{"time_shift_ms": 50, "encoder_arch": "vit", "encoder_layers": 6, "weight_decay": 0.1}
Rows from block 2 of the audio encoder of a small contrastive audio-text model, named by matrix and row number. Rows with one number belong to one neuron. Each number is 500 + 50 x the weight over its row's rms, rounded and kept within 0 to 999. All counts start at 0. Numbers have three digits each. After the name is the row's rms in percent of the matrix's.
After each neuron's rows are labels from the 100 clips, of 14976, where the neuron reaches its largest size: "strongest on" is what is common among them; "band" is the frequency band that holds the peak. Only what is clearly more common there than usual is listed. The data: drum patterns on synthesised drum kits.
# gate: MLP gate (encoder.blocks.2.mlp.gate.weight, 768x256), inputs 128-255
# fc1: MLP up (encoder.blocks.2.mlp.fc1.weight, 768x256), inputs 128-255
# fc2: MLP down (encoder.blocks.2.mlp.fc2.weight, 256x768, transposed), outputs 128-255

gate.297 115:455508459579610558593522624637456541593565438534463455468516415411488549499403510474469493551545502467523495572499518460478451520460528452549446449444527556479459524484497457457550514500488487531583584485418454524570569515525586578542670581581597635509521428502525476540570439456477503492436486584480512520477584462456539539498481528503423503497495485482505412524545545572504487471440
fc1.297 104:458552466462569543486495429541402446449481479407515437545513487526560528533455545476437485432473564495523498529535520456472466394556445500510473537528481493543481419417619445453458525555484515559426488490542473519557543577510562563519520426519526501448469437547432434595523443490440479488501556443412521482506514443417464498490518516493515478585539536441524476479487459469506537435479
fc2.297 122:524539513409519493551470531499536566492532531439522438441433480452481480461464520414522464516520438534504449525499449499603498521470453499424496522605463494410524586629520624380440588498493511416523502460550567464540630540522584528512581615534559571477522463514547552504531501495470524494461456478466501553493468481495523558504438425454451456505545518400464565528530411380502420505554
strongest on: snare; march
band: 2000 to 4000 Hz

gate.77 086:597442487486526574488454461437469584498480521444462523452494481486412463466517483543515555342486520564551432439472587474537467448458500429479548589515421567546436465515464548491483480452442445444506530508403512581604538458519570549532467529507541431512562546570439506482511514425545404453416425578510461469478591556495490486548515519491515547519579556550436543489456526575455518491509
fc1.77 082:574512620401436437454538534388480612488518472486484484416415570450514503510427437542480504562421541430472640445533487448592542452416465514555475624465428517471498485477485517481497409505474491496623488514503550515569531565484464546569527499573579513535507526446504514572564472419551444491526524541455491501517597527469537463471518512560554458516585440527530469543530477564571465438511
fc2.77 073:472496486538549460477480573536523525494649563552562447486440543417487528430425450509460487429577590427521553399505524495514400455471485464517446449606498555545478544495509511523498496541651483496462499475595555446541417506474477380517589499517483519541548554634475510513505571500521396445483406522465359545502489470521543594489508447546469443532400475499515533565462426531516454565590
strongest on: mains hum
band: 250 to 500 Hz

gate.590 110:420523550494547412453524464646496456561467524623476425554517479497467451563495499515571474497538447473465509526486582451475542403442398596525481499523547495505489487494483486535517531562462435598513553508450446596462523431553570616540456528459446470560489481514460554523532516472450419559449504527506479439467481547496474430430429456542483505478528528470391582516565509533408484537472
fc1.590 103:480433532480555456577456489602600629572408429566497525463491459511588507626480498465550527523529387540443526472521554481479498470480548513469488484569489538443462531541494439503446452407510464563417420535445456573488433476448514532508500572506531470549464465516469433581457477568513503488387433574469506490558560495529487449585507439441518554556515542511582472543616455542456505402500
fc2.590 095:471488465473431482508495482481489465531519470531561451483606549481423465448434507558468512478541423518532564469493514506580424445521581435495552543513494484463474529471479509518396405458468669567561538479516575519539584531408467462491479562534538474483475495420499475498481491556486456448415492494539399554477592514561560539360571481512467448408472570555531479503495526437547574478591
strongest on: snare; clipping; text has "clipped"; cowbell
band: 250 to 500 Hz

gate.150 105:508445497536529480552523529489561500523467554500357438459561490403468513541362526501468582445587495548555404560559517488537435393494485454490618499509497546458526441571480460556432458493446473481543473511484484488457500514438536466529447463547581434527504440536483479459450533467462466438477509510533500397413577462518417456508480491467498524468585477490463558454450493456511529518405
fc1.150 109:555528617470431420523489511445411402447459534529464505548498506575508519415475431511551501444422530485461462575519464451486463494452495512536595627396601625538521520412455596444527497368462520400457525571522490519467520454387531536440486381454463426441568531464480400487478429505537544453445621509465475543479458474448542565504471546519478514470512446488466550488499507588431581424496
fc2.150 108:532441450421480482533419524420522585509489472505549532518463489551520496509437515556513553473455494528522502428512455549566601421511451595527534552495501518452635417394450489556525463478558476524484485578469540469453491476506487459489484414429556453472534519392500490473545522543554486506444418508460486531578466511469467421438505477466491562463517586520645447524433523515593476472347
strongest on: rimshot; reverberation; text has "room"; text has "reverberant"
band: 2000 to 4000 Hz

gate.435 097:479546493502587558511511412480431477406433489613547333487523539506560456546561499461458448495420466483497559496462573521558483529417515429493508472572398502434470502435484512510501492446436483511461430558462422564492532408464542523436495560534502512419472409581355521542481416517425516477573400466460517430514571508475368480491458442491586530461510497495439505489513415488487582412436
fc1.435 103:556525562426534458556485531571474537499480483492461603520495480554539465580471508528553513553557485451534495515460497443485551469473514505501535532452588524498549427448546431485559432469520523451532541538501443529520484506456471436532456481573581415512459593500531439575510444543523534467470575553536560546553525546469567488540533608434591394578567502421560527464424583487451531604494
fc2.435 103:475542502481460449486486545518513443416479456471502548535566519569512500423566448498512459527510495508432493514543546458477529438539508565442509491443531507532506438504458443536491494470535485510524336480514650512527466527511461435537548447511563432533555562402409462488419578533490550482416461551514422503525503556405498548515539521510464519530489491434543542514461570559559466474522
strongest on: closed hi-hat; one drop
band: 4000 to 8000 Hz

gate.20 099:576533520432475492476524424591459566502488489591478394494509475514551454489558479508483476526534526488603489576311584507496453469418502479541463444499489437493439495483496493509427497480532474446476442582503456538473391395455497484448499547480508521476473562478474424542515462496533563430525501523536506441530506527503462444514477584503489387441544605565487475516448478480491499511431
fc1.20 102:446612573498514513491524535524524546440539532486447595490384518499543476541516447374466433484518478415458476507550514545485513421471458551478506506480535437504523509524488535441419501543529500459501430446536504485559482609553476521512509552546550496513442573439457478488476470445435532456539444485516459407566512484456453453510490526442505449409503571418427430526482406477491481501470
fc2.20 103:522505475510512559482551511514430540519545493438584368543512491506545455390525577579474472582610432535609424516460504583542446502584497484509540498511555471498475507475511549491475614510556505518456496522554528448530483594544510507491467448484543577503484562580512473604470551579531493467546468554561579569541551553530450498530572535521516468380541546472516558535514381536506497545512
strongest on: closed hi-hat; one drop
band: 2000 to 4000 Hz

gate.419 089:512468571495477401504420461460534453479464520455449506476522599528401472497475593477467510481555426536420466440437493480468476416497392507494497481501468535474513495511433513506464504426494459474525673438411437476492483569434517433431446459527506484473497440490525498496515532487520372502552424439545581507393489475472425571502494572503525480471518475526479623533522453455472512450471
fc1.419 098:408475441534599472508477544399531506374422512469471479489418578473503489478501488483556520431494410454488513416585329575445468537477484518513376526444484471437441421581423449510557482452437524470429512495508539479576526498508407533554519477469527520448550532472596485613481459494489428503513507493492557508548458566530467483499492520511448429557417488463372524575561547520528465542535
fc2.419 097:503486470529525422483501494468582591556404437452514523474613555414583455470478507557451554465465520502599506478469494557439529442496464470520535480486503413503428486494441514511458443476477490440472517538484418384494462523489524458472584545505499519482435541525545536478477399477407570587610403560476430412439487492546597543417573469532450481446439493629500494430515479512583514464521
strongest on: cowbell; reverberation; text has "reverberant"; text has "room"
band: 1000 to 2000 Hz

gate.531 094:535430445384538462459477505471472579470528501504494426528478473564453526579539557506548558610574500535551534494451448501545456528502516511606456530452468558539511507535560474582498465517474500452544474558522469489542429510386581512460493383459476566541462579512493415438530561537557520550480533561555447453514507522467515481482524556589538458554476544566558495371504592500525452500462
fc1.531 087:446495527496536541468446446399433494528488534462551412537474544420429467506404545489579533537515512537476572500479497458481489505528492398551618493529491516511393440531426552434543535555496514441521433525587473521468503550427489482571548472526488473494502499463447480547489562529500483445447502447579602472607539508544483471518432505489479354486490538491559478486369555446511461442538
fc2.531 091:533476468460504498547502487503362519529502529477487579474450452470414563446476571584487565556458470545516515568476481525487486507523461484570416569524521546462491592498513493536503519457494480519472486460466520576503452452512483550451522455481441494468466524466535461493628517554504501561514475426531480557573472471469586506519458504546514500496379498421478440500500519511496643541405
strongest on: open hi-hat; half-time
band: 4000 to 8000 Hz

gate.84 102:537481592538511503449496517581482478568533492571531301445500495492471553650461517496485489417430444436607490534475539470482462538463474579492498470488490531504472593532439442535451598617544490460517507545528487488582520493505505511423506490549436516492463459544491496525516414460432534505480625508578537481583481522505425497556394514490482513499377551456486457471517526456493537549432
fc1.84 095:450520479567526441462590519460472507536600472509496435465537447504496535492472341509522448496472542497536519424512440522566560475469488454425510473550487576554542390493542590433496560527529572500468505409510438476485553463460411603538488579442529417494550483425554533511474522499525550425469402494402485441513546422438458422451443438496512553463577504499479520541444559477558498591554
fc2.84 099:547560524512492499491462410492464567513532546528510549465526536629472477498569481442470555473475510550486522485524463570574475470516460542493388522482486399458550539437599462582421501489417461474536508509554529551570497546534426481530483478486511503477440453588548521503542531452498512470523508368559542485514489449483470562480459459566534508432546540442557495486528436562546491474342
strongest on: rimshot; muffled (low-pass); breakbeat
band: 1000 to 2000 Hz

gate.132 093:492499447447406403491601566478502451503534512522513476497561456466518514539437547547466442492616524468471497498512433498554590468487504408594511530490495526489615581517387594482521502515557548480571484461540508445530442424400572456424555452484463436543521572521439541378553500471477516458523528561537404485521514330442529630431461452498481530378499434439486566475479519525543532476463
fc1.132 105:538480546551391537481549427460474517567535525498482561545477453475533461502558427475470570490565453512444548527500475558528523422504533570464478530486550570458526495493537515512529482517531451460463475500502539570548543470500479545538548545459493509516375579487486440437495545543493547491430525534527630460563547471538523446556498531458529419447596543524564446396394516416595431519586
fc2.132 114:570440491522557431493414504566480511508502496488457549500455506547436443526532449463462491467498570430519486503539420458481536464417452543562498475532530407492550500505427479447565541455369497509481557588310477417479471519557546498446521458462466383493533512475485505489593521484469485491523513527472513564491477455467556495529498454490532539500440460532517530530550462538600505434503
strongest on: snare; march; tempo: 160 to 170 bpm
band: 250 to 500 Hz

gate.420 085:386519458545559550468499547486479457560561545499414468507520518462507586482530604572435514528472455498530432445459504412478538457406490523465398568440502504531486557406633518535541448552494509571539430532527553480499509389417536579534534400490424494448446511538495413455514527511526511390495484571409510518518502447487511470506523546544500508480427501494568526551434571453517545453418
fc1.420 079:484483438604555485480497427526503615598491533465586479537429534572533425473570522583389492633492518490453494563549427516535506485569561501672398409478507536507487559469446587473500475506546535458482477458439459514444448585497519500490505498468457550515357475502566567471540518546520486504523444475521473457527486474491470526478489423424502590470447467474565462542503394461528590517455
fc2.420 077:520516507432519539564430467493495523493489477527500457464494373411482470468465431474511444450496418525506524523448551469510449502579504483505565422517444492514443476482503411486457452484499575478477486493529528465554513593524375568466527502504469550406479493427523523512442535588417583570577500486562568428515499498568567470494462503560523489448452452402431468428533442430450468463528
strongest on: ride cymbal; text has "noise"
band: 4000 to 8000 Hz

gate.436 102:540457446472504492446559564567467520448468645447469455499527566512502542500531557515411510446527491520531506483442530530555506574508465632508464464513402421546493621570487571595558494466524517524477485483468467603553399477534455548495527502471440430507519526529490381482573417453443525613516503456442535532515524473469455517452546514463472427545488591502533507470593461520550492526432
fc1.436 102:519476431455520550505473487507454520420475509427558489545494432578454571507533450486538536528644478542417485489501458416554541547477472587567572458540529573528438505537461528466468518528476568626501444521512416499451503465487444601525502488568540531509448531544494531501510488522540439485427465470535556462440493506471582550461565446436510383556506451403540544432426545590612484520497
fc2.436 108:465428549481554556592441551481515407560546501524520485457565587574489482452538517499503539523540547598468507488512465457535493485499513458506519480443470409502450534565488509537500492521620466507530489380631590505468516490500458465535484430509470545518574553527545501455426562507485512565529498542647463627493561519477383491543549504534524503550440455433542501542530487567397563527465
strongest on: rimshot; quiet level; muffled (low-pass)
band: 1000 to 2000 Hz

gate.227 096:527587624458488428431490487475545504474604549499489500485576559447604407477469620509502520582485543418462534498394484478536497481527504462519501529537474385455515603564506550436446544454517599548512494414496521335464402507451495500381490487481522501430490530505591539504565500523471504487548444467494448464538601564444447470424449487480481456487494472527534522564476484660534551469422
fc1.227 106:545570373503564530527504441478510479536535424376459453462570451500497543530521521469587388401463441461489501521625454479457498509504460460476564516508545533551473405560616481533464549597520473521584518486539479552579590536534563530518486524501546489460589411563494436503511442581560412503479592472495530462459444470472533494501615566596467550579544472468427465483484500537520547554524
fc2.227 113:476464492419472471467431507575364470433458510546567520457497461515525516521580488492435470466534466501461437436523515464479440495569468513514474506527501476580486544553439509421442462593464516466564436472436554499592468504544476455490498526468598519483387487539463487526432492436436409465485507486503504500564532591455425575382472407488427461555406397453470510476472532505535491516527
strongest on: closed hi-hat; half-time
band: 2000 to 4000 Hz

gate.696 100:460505533433452557514565492587493593432500563591514397455493493454473507540455473547392485485545571505600480448380487484512487476476535443581454559382501601453526489397578621456540483507485528504576467526473432443465488458484623487511500545482550502564375437586515449456443549542437524464487434542410535416446534538496457547490554515590444526381527492495564527484410556460488464430485
fc1.696 083:520509357558600510427544410613458470571472533512533464489553530527464533487606467492457551455515475513518535444500522500454451439410572431504547543521488451489577591530550408472588545550409465551527460546465495545576472428549467449519425462518561508444507451422549492518545553456468472514515538507448526489529434467504439491477533528462460569614411475466486371434496438498491489457515
fc2.696 083:476553508494432492452508533514570488551520467431436450532475408563487477545463476493469502509558550465464577496381462502463521560595527494507488444495490502479544623523494406483469474485443492478437560486464485425527448486449439574489534494511542512507532540550468427480462511528426508492488501608613522451488492424522467474468475510503493448497421501546446483552525473476563472456475
strongest on: mains hum; half-time
band: 250 to 500 Hz

gate.118 090:486486481437478473575449492479493413455398471478487481454575431461391473454519543550530513466564460536563585528467464528548474438528473443463488484562484442450460542484536465540487494504506392489464583513513519464524451548466524526575551451446473449472503417513414538506483481469508547559496361508492464447490449494460500544463452476446511501524515508538439563604500454535523426338419
fc1.118 101:475455488565443533451549513525521523490518557588511515468472480463567551471535456470435523574410558496488582499572498481472519524392507502489588483489515553478511479421534526431564543578505423555489469529523532490485529483554513500605408561441483505528562474566522519499434561443547570545575509482417500451517588571421477474530507372579534580514546430494513505523443581561478547461475
fc2.118 096:479461514552457483553496469464389503537473417515499526436544579572388445497548537547615462518498521456473482489589391479473486551497557506484554540438519515417512403459460492501506597503492578588459469524456471529501449498489436497503359527461406522531537456478485542512439510493497445502404536494548517597549586554529506475604518522431555514524512482511539516525445384528494506494437
strongest on: cowbell
band: 1000 to 2000 Hz

gate.158 105:580502429551472593501455504471506565560581446507430537449561555519551511540554522455448489444470510386552511600451496529465513564427577504532485373435505520531472600459536565477552570394451516583463544510518539562464450422528485412509509425539447567548400486486484465439560462450507466507487507525560553499543615491441412384438452439427533483492486608503551489442497472476504466484469
fc1.158 101:506516487501457482491488395469543452520582477513482519549527460455541418454538490465593442498632480517564511537499536508469482448479411560403443500456548513465540528482522481492427494451439451431539367518507556513568618544444472515567558470576467476457420504495557457459506513518554504463505540504496462497592475496579485560463460460482541523445573562528460492451536534379596467444509
fc2.158 101:503588478560556469513534469519452590472446513525578459384488487461544440563403500481505514541484412547535468487557490564519555556546542585595396534496454456507606521547560433458521498484564424491510435522585484466554469489560481452483452470445557472564489528562518484622461573494519496438511520469554435470559451558504569592464473492548469545575562455464492464473484474533463476484519
strongest on: closed hi-hat; tempo: 70 to 80 bpm
band: 250 to 500 Hz

gate.520 108:497431529399613507531506476532476596490567508483551494445536547564491523634471480542463518547500468486587540480506553412501494457453440553639520629477473524534467533539496501455489457506568448464559433507415423466530396503481489424428455480402519482511433543571421437477416419484483577479506497512360382438492560529460502521476488546434482576547511444527520512498499498378427471507451
fc1.520 100:568455535491462524580504575482508495471603565543524429496482481464458478582463448513458441416564503452433450534482456488552463549486480470490519366459461566536519512494442518491550455442539527527538573483476503513559572521501469454547600417528465517495481441499527507491546533456488446462476593510482626507446552434552576449488536565448599538496520478541497525541459441554440487478557
fc2.520 092:530563476443468498482480478520505481453455461464554479481597533533473516568487462485435425478533532430416538523520470568566542560522534525531463528387484478545528429516551589535444528549566506507491508485552514498589429492460545453445446512523444505432427494446421502428507453578565411558525474499529508467437533533524457490439410485595452472489475532542473460464525519498518481573451
strongest on: open hi-hat; reverberation; text has "room"; text has "reverberant"
band: 4000 to 8000 Hz

gate.608 114:561459493492461472472511523499481560521497553532490476412510459562493509610443560491537536512579439465505493494497462428503503528452430544466369465456592450526457471485459365491475497465490464530494498504483398482540532412550479451409485600501418649532435437451513552452534513484457504474435502594446521545501557420473481424518425503496559562462469511458605453509547470456426426470431
fc1.608 123:485507390485502481489507496543501439488519565576586418557464565525437544470446457538477542467475567537469420442496513518379517407478456556491566557544556472522479527456478516557458497448366532471458437491568517554472462507529495556521486462513579477420439544475566427516523547545478437503517527544379490464419438545451424496491498481597426527554413528430547548475434574467525598550482
fc2.608 131:568541501570596510530458594521525567494523432370492619519661440520558479495461539423472563550511438516587566530463524478520545445482501524520569483538514569486552529539556490422545548502523434482529580491428447556471583514442475507425446448457510481585506421568546576539506511523551500421505502553640439459499491530472535461449462489469540506446591523509462494590541551454534524498525
strongest on: closed hi-hat; rimshot
band: 2000 to 4000 Hz

gate.399 094:554450439480426528494432529519403578503560519478465509423555599473372444531418576571493513496550500475590456447468541450522549501488487574555495468508416575525523453362500427500532559518483466525547586441437502557526440480479510492478558447549517479476303446464438460455551455505486469601502462487515473430445400428500519415511476508545442594521490492464551510518530496479480521488446
fc1.399 084:509435487593424520511498430441563454475528494580568395459550511382512578495494487540507536492494531482544513510484380576512514505465462385486356551476471543450491602510516600454498555479487510451501472521528444436444436423475568501458506500511488517492514537431435471527472440583597490447416535534499496588453481457544526624464494475545547499415580484487561587536436511578555526525478
fc2.399 081:509614464592537501388581496518537502498476456440491648455565393509563506529485517444494466460468485420423535551502532504513481476550475585512590510517593549579492453463494501479550505538539479441572488475534550476447436524491471472479505504500534586502448530493506600494569556479468495515498573401453478389549559491515577422497523444464482466604466517461399564521513579472511615553633
strongest on: open hi-hat; five-four
band: 4000 to 8000 Hz

gate.728 103:503516468465453495483556452553512408506485515544490454510461453485466483477495613525449558536521494503568460531410478502458529549367396508572485564487564540530518519474424549459484460539490425481578589573420386487439492460583609471445441472495487526531493435442481429514349506541496490490495492517436484468510491451574512496543497444492560559440552516522520451439539458426441513525439
fc1.728 109:499445437441511500431473512566400572429410518514532588496535458461444559569418491554510575517511400534498464423521468485504501465509571477460498513453476444505478477564418443549515455631446479551553506531538545538556531491550456460474572478436467478594551559417549453460516503493511497360534514595600442497537497653549488545550490522523456532461460513500476458492591537407552532543482
fc2.728 116:529496493568501459497441551548506592598595466465457550526427488443522380545474445558514499511549503502463465491505608575535571500548591519568418577543464477510484535480499425519526519531507577534559520532493532455553510624483509479567499504510459472568474551518469533480453554463413492429519476478517629505583576530467559578521484398451498505435429511541490491550477423468562423453579
strongest on: snare; march
band: 1000 to 2000 Hz

gate.568 111:520475463526511446458532520530473508521606500466412488446512480509475501509462507529476435432511464459518419449543442427508530514463606485543516541469503460436548605535516481457550542579506489553602450477473479443487592485546481448498405490499595463478469456511466504468495485510422510416517496506533446408402487371510507467607522446572479498504505546397437450481499464495563523527439
fc1.568 114:490510422485435433489614394464536506498548537515580419507467489424490516579528596478537427597473507444514517522578414645614571498587482483553487579527453498531524503552498583542465436588492515507484464539465473466442420560441540476472439513388502580531447495546530418487526429540496499593496460485593496434441554467486467501529487508423519499475553436528465432453497426359545469482530
fc2.568 122:563540472510538457417495481481483445515478582542543544461454522472362495536574539533473476528540481403492438508541384520471418502420458500431627545463415490497461456578495448457433478490386411443469499442482532592504555527536608630527516514475517522532552472507464476486565458508562441476490435454537497508425493486474524524528493494451526582558490456502355532541446510404447499535467
strongest on: snare; cowbell; reverberation; text has "reverberant"
band: 250 to 500 Hz

gate.637 105:501456489559538521472477470556481599460527580517461478466568522483360510543357516481487454412436480469542438520419562517575517437468514464486490499487474354453608512626568500576514511496498577446598474479460515541469435471432567458442594486512489468521441493499512452520426444549422370539483546496491550431476537561489449527542497563512437496495502526460532498498486462497400498530408
fc1.637 083:436467481519408550470528419521451567407454488489548447442543433507487505443524536544459516504403535594505418501499600467465461593451516380544470505431553417402513476432503583463531419495449539486430477567477466474440557482458512600538486503456552406430412406355369533482465536541482551513549442476451495408487504438537454557452540494498479546426534491526517586491502441497467517467590
fc2.637 091:508496490446473584383534534546495596463572409526512514515473532470448495548475546485518385410484423471514570533468590528444503503527509488530407486553524540504547535525465561479503567515465453534408553506506604485534505470483507485493452512457512496415480541444469583437557513505506598571517512514392569422566419456462531522467429487523497427538540446473517460524503496434518444518358
strongest on: ride cymbal; quiet level
band: 2000 to 4000 Hz

gate.159 093:488550585466519460535520448526508493555470496505441454475516471570459434531599454515508473573517499466505487523484444379452377527494470563458481470469530512550472530485480523527491525428488465574507491553428451425505427509587551563481478539553512555482513545520534470551437510407425556573437589502530504402466436377402487458523429574433487544472586557454548499483580560489510427445456
fc1.159 094:497487513528452382418493431509439414428433477530427526568462442500581486515489620499524495598551493490477553458612499563513467541498435449484486510420546520533553467442433590470538494526567493446494459536454586587514483456475522499492498449437485599482546571479476445453511491468415490457492536487459531413452455434442549511488469488443468544417540502486407437534442440553397425599436
fc2.159 095:460496400476552542497471524513470460487477508542499380452541418526466599425447550596470487424478474480487439428503477512477517418426406542510513542480468413415560421408622573574639522459555535557470524537410469565496445505560493513539505529598492505442511499584438449565490523496559524521501580513409511468436451486568529558520568465570502577566526481491551512419443510427475460558493
strongest on: closed hi-hat; white noise
band: 2000 to 4000 Hz

gate.737 101:459483575454505505518453508407540621498502459495503417454575593507415511490467492517487538503499493524556622510470525492498502483489520512570472453495522472522448496499553458428528518510438451503495552394476471535439489462548435578527480533429520491456474490545513577434542423402420624507556532481470582400459595567542419416440515536561475544516453472555450500623561586577515473455412
fc1.737 094:494469425429444431461468432517539479478562572502430508559555428524569460406503548447559413544414536464501529433526472424466502475543510485571553545438469527468585545407512549526422516593553521494548471508488558427447473550427486360454575433486508496403461511536580441459453499556521522428595547421522439494540444572456488587495485493520452495388556390498486587409463465610531587566536
fc2.737 093:478551516590568526558486513456438490549498667496569558535493561553493502470478527512463439488460491577566501428562401528517492443536428529511535497585581499453590558512553571370546598555479454500503547460498556532556474519411468438582543510488513487574482525469479578540413453536453395447529533527501491509473507474498439499540417492441378531575523606410519505508391516420532585579470
strongest on: closed hi-hat; rimshot
band: 4000 to 8000 Hz

gate.101 102:544451479490463509475464567485479533495525468541385494541567464459356463457449475604563560574404406490574501488496516493485525438464434528443482609479574555536558543471510371528505488409430460575615526537410442589485456469474530452525448410520485507492520547516495503482500497477504484546409488539567458496429530586474453549474483441516495589588447422456499433448586670483480575493446
fc1.101 108:490568517556443548533539570539475520554469555535476514476436439540440519489446519496454475508466489494452403440480489389458569485594460604535576560494544554402508495515450468463500529546478429517475468572477509470494572554472562500474454490555548544570481538476434413459469494373448518444479481493467537450511512388337484465531472509437458467482464484531486440453542564493415511442468
fc2.101 100:401489474526553536496458489583467550559461472519510489435527483528403516488473562457510502479453595567570477427568441446555500474459493477536507501465472445462534420501541495512570605471483517520471550551483546512465499531501565608525444551409401461545478521500421375483523426521511531532500507574535510579522484525456469528522428503507542593517509433526591509496495456474417443540520
strongest on: cowbell; snare; reverberation; text has "reverberant"
band: 1000 to 2000 Hz

gate.471 092:549483467421472437486515489515526536499452514493466488423503473471517404574509586593433529620482533451503581530446492518521437522424491527514542528480457567494471548483383460552571445371500455537533560585506460503412438383536562632572580459559501500505526433455536472442506436479585482496437535506487414504473564500541510469538548484464508514520457549525519579474458474515405550491456
fc1.471 082:462526478488411484507479513439505544476544454541443461537526535527522491527459529520536520466469513440539516602446472466548426505512518463450543472555579476481580457474617528502500518515546499401531547473554499432483446473502485474491548516447421547475551577565496527473574511568525471444447529551490479534525437551622481471512549444605486582557467439547542575591529583517470438509504
fc2.471 079:495464514535542468592492537550610400510412503535500490574487433466423419498419501558533452475498430433518475409469535530553431497424529476468519510532517523544436456592478523487532435539477500487517444498513473478458503420486492484408471528535526455540500504484514530510419492543529485534422478580469547532379575503500530487499602504531409505475539537577446501514564470471458518324559
strongest on: cowbell; rimshot; muffled (low-pass)
band: 1000 to 2000 Hz

gate.92 093:587467517564591468499537488572468530488541446501406365483518514507513590521422510496463514512506431454503533427465536454471530443490448640532451572571456578473512532513472513414411465486520465453535519459500492515516532496444498573463546520402531492463394485602483485475545418449436527530482512537495502436560542508439485423483495548481452519504455477445491558455523503518502493533487
fc1.92 095:482495402444437459548526531526550528521553521395481585475461419500476467516473588456476383462563552509474475504487453440436583561531500490483576441532490465509570467477450452479470450571594542494573540514491460522590498491523588444483467535508520493395543536505513583442519552489425442528468455419473515439486477447516495451474570544445477432372555516462436420448461503398430526534457
fc2.92 087:410519487450469463516539514451590542600467553423480540473509550534459504498444531613487502522494500529568426550510534508544436565525498503515492495462464566511512533497424492432423480477538443483523486598513549472474552473429558488469564535547465481490487513337484389554488459460576518509474535548457464527523491497485500466482433537411419538490546479576513597522526523475558505534407
strongest on: muffled (low-pass)
band: 250 to 500 Hz

gate.642 114:424393495467561444528490506466461550506547514506502378509506506466490481628471506525544472530583486520481459514487509470473527478436502510499501493568454451538545524552522510512534436533514451575612545474489427418535514474446489545422493468443469419484487423516493513458487454540467475517467426635505499483476486571537431399444595462492445560538421512451459542518506500521445508506383
fc1.642 116:504455469426483422498438436499525465497411484463478486514441409564424443496559503539601508472599461505419450565533406499522452510553441599474489553572535486519559483476427369512520479494412465505571518543498557495557472485535455501462458522519396471429502481452453511548516496486507366533441527488615502511481421386493505577496450599533435499431393559382474459443436493561582435461518
fc2.642 122:530480507541533443508495582503552444487467497486499440502522483429475471573419449567408526536544481505528557524432538428488485508566491454500571485596535576472498571609470438646498372457557577514539464446500418523435483476411524547470664431543517509456474509471491538456453494460501525587435465531453489507447464528552352446460574497478492578453396437554466518480527496519475533500534
strongest on: open hi-hat; thin (high-pass); white noise
band: 250 to 500 Hz

gate.402 104:606496555539571522476543527490522599570577469495354405460497500437540508513489529548509516484524501526514519494445535524554467410423516440459382485500414491575432482562577471549438442536529433456533452547438493574537365470452532519472487470461467568492518532588433463468481519465541606512537529577552518448610478526547456385547522537498503544469538552569439516566518513460460438559484
fc1.402 101:452518539539518545476501535429491661527566473490442493594433479435520568574513449488479506521381464533579545537563483519512463560482508493510455474531432492467484429560493501520451542494471455390552458428475485531455494556373485525563537501398516487439503484451474436538455616421549580486429419532474449508526524590541428568447562501485462426539429498471464469582566584508567471475532
fc2.402 106:516488467490546571479510469465461615516493457523507493546466497400428560521531492511607441405467491403455419477512562452513523518489460509484473480494513453508512434518530527554524500508429485553475515476473442422494441530465518528559469539476429500471429537522511532584416445553479409459501520516488509473472473508558471556490535423583517466381543457522530548441542533567508527583619
strongest on: mains hum; tempo: 70 to 80 bpm; one drop
band: 250 to 500 Hz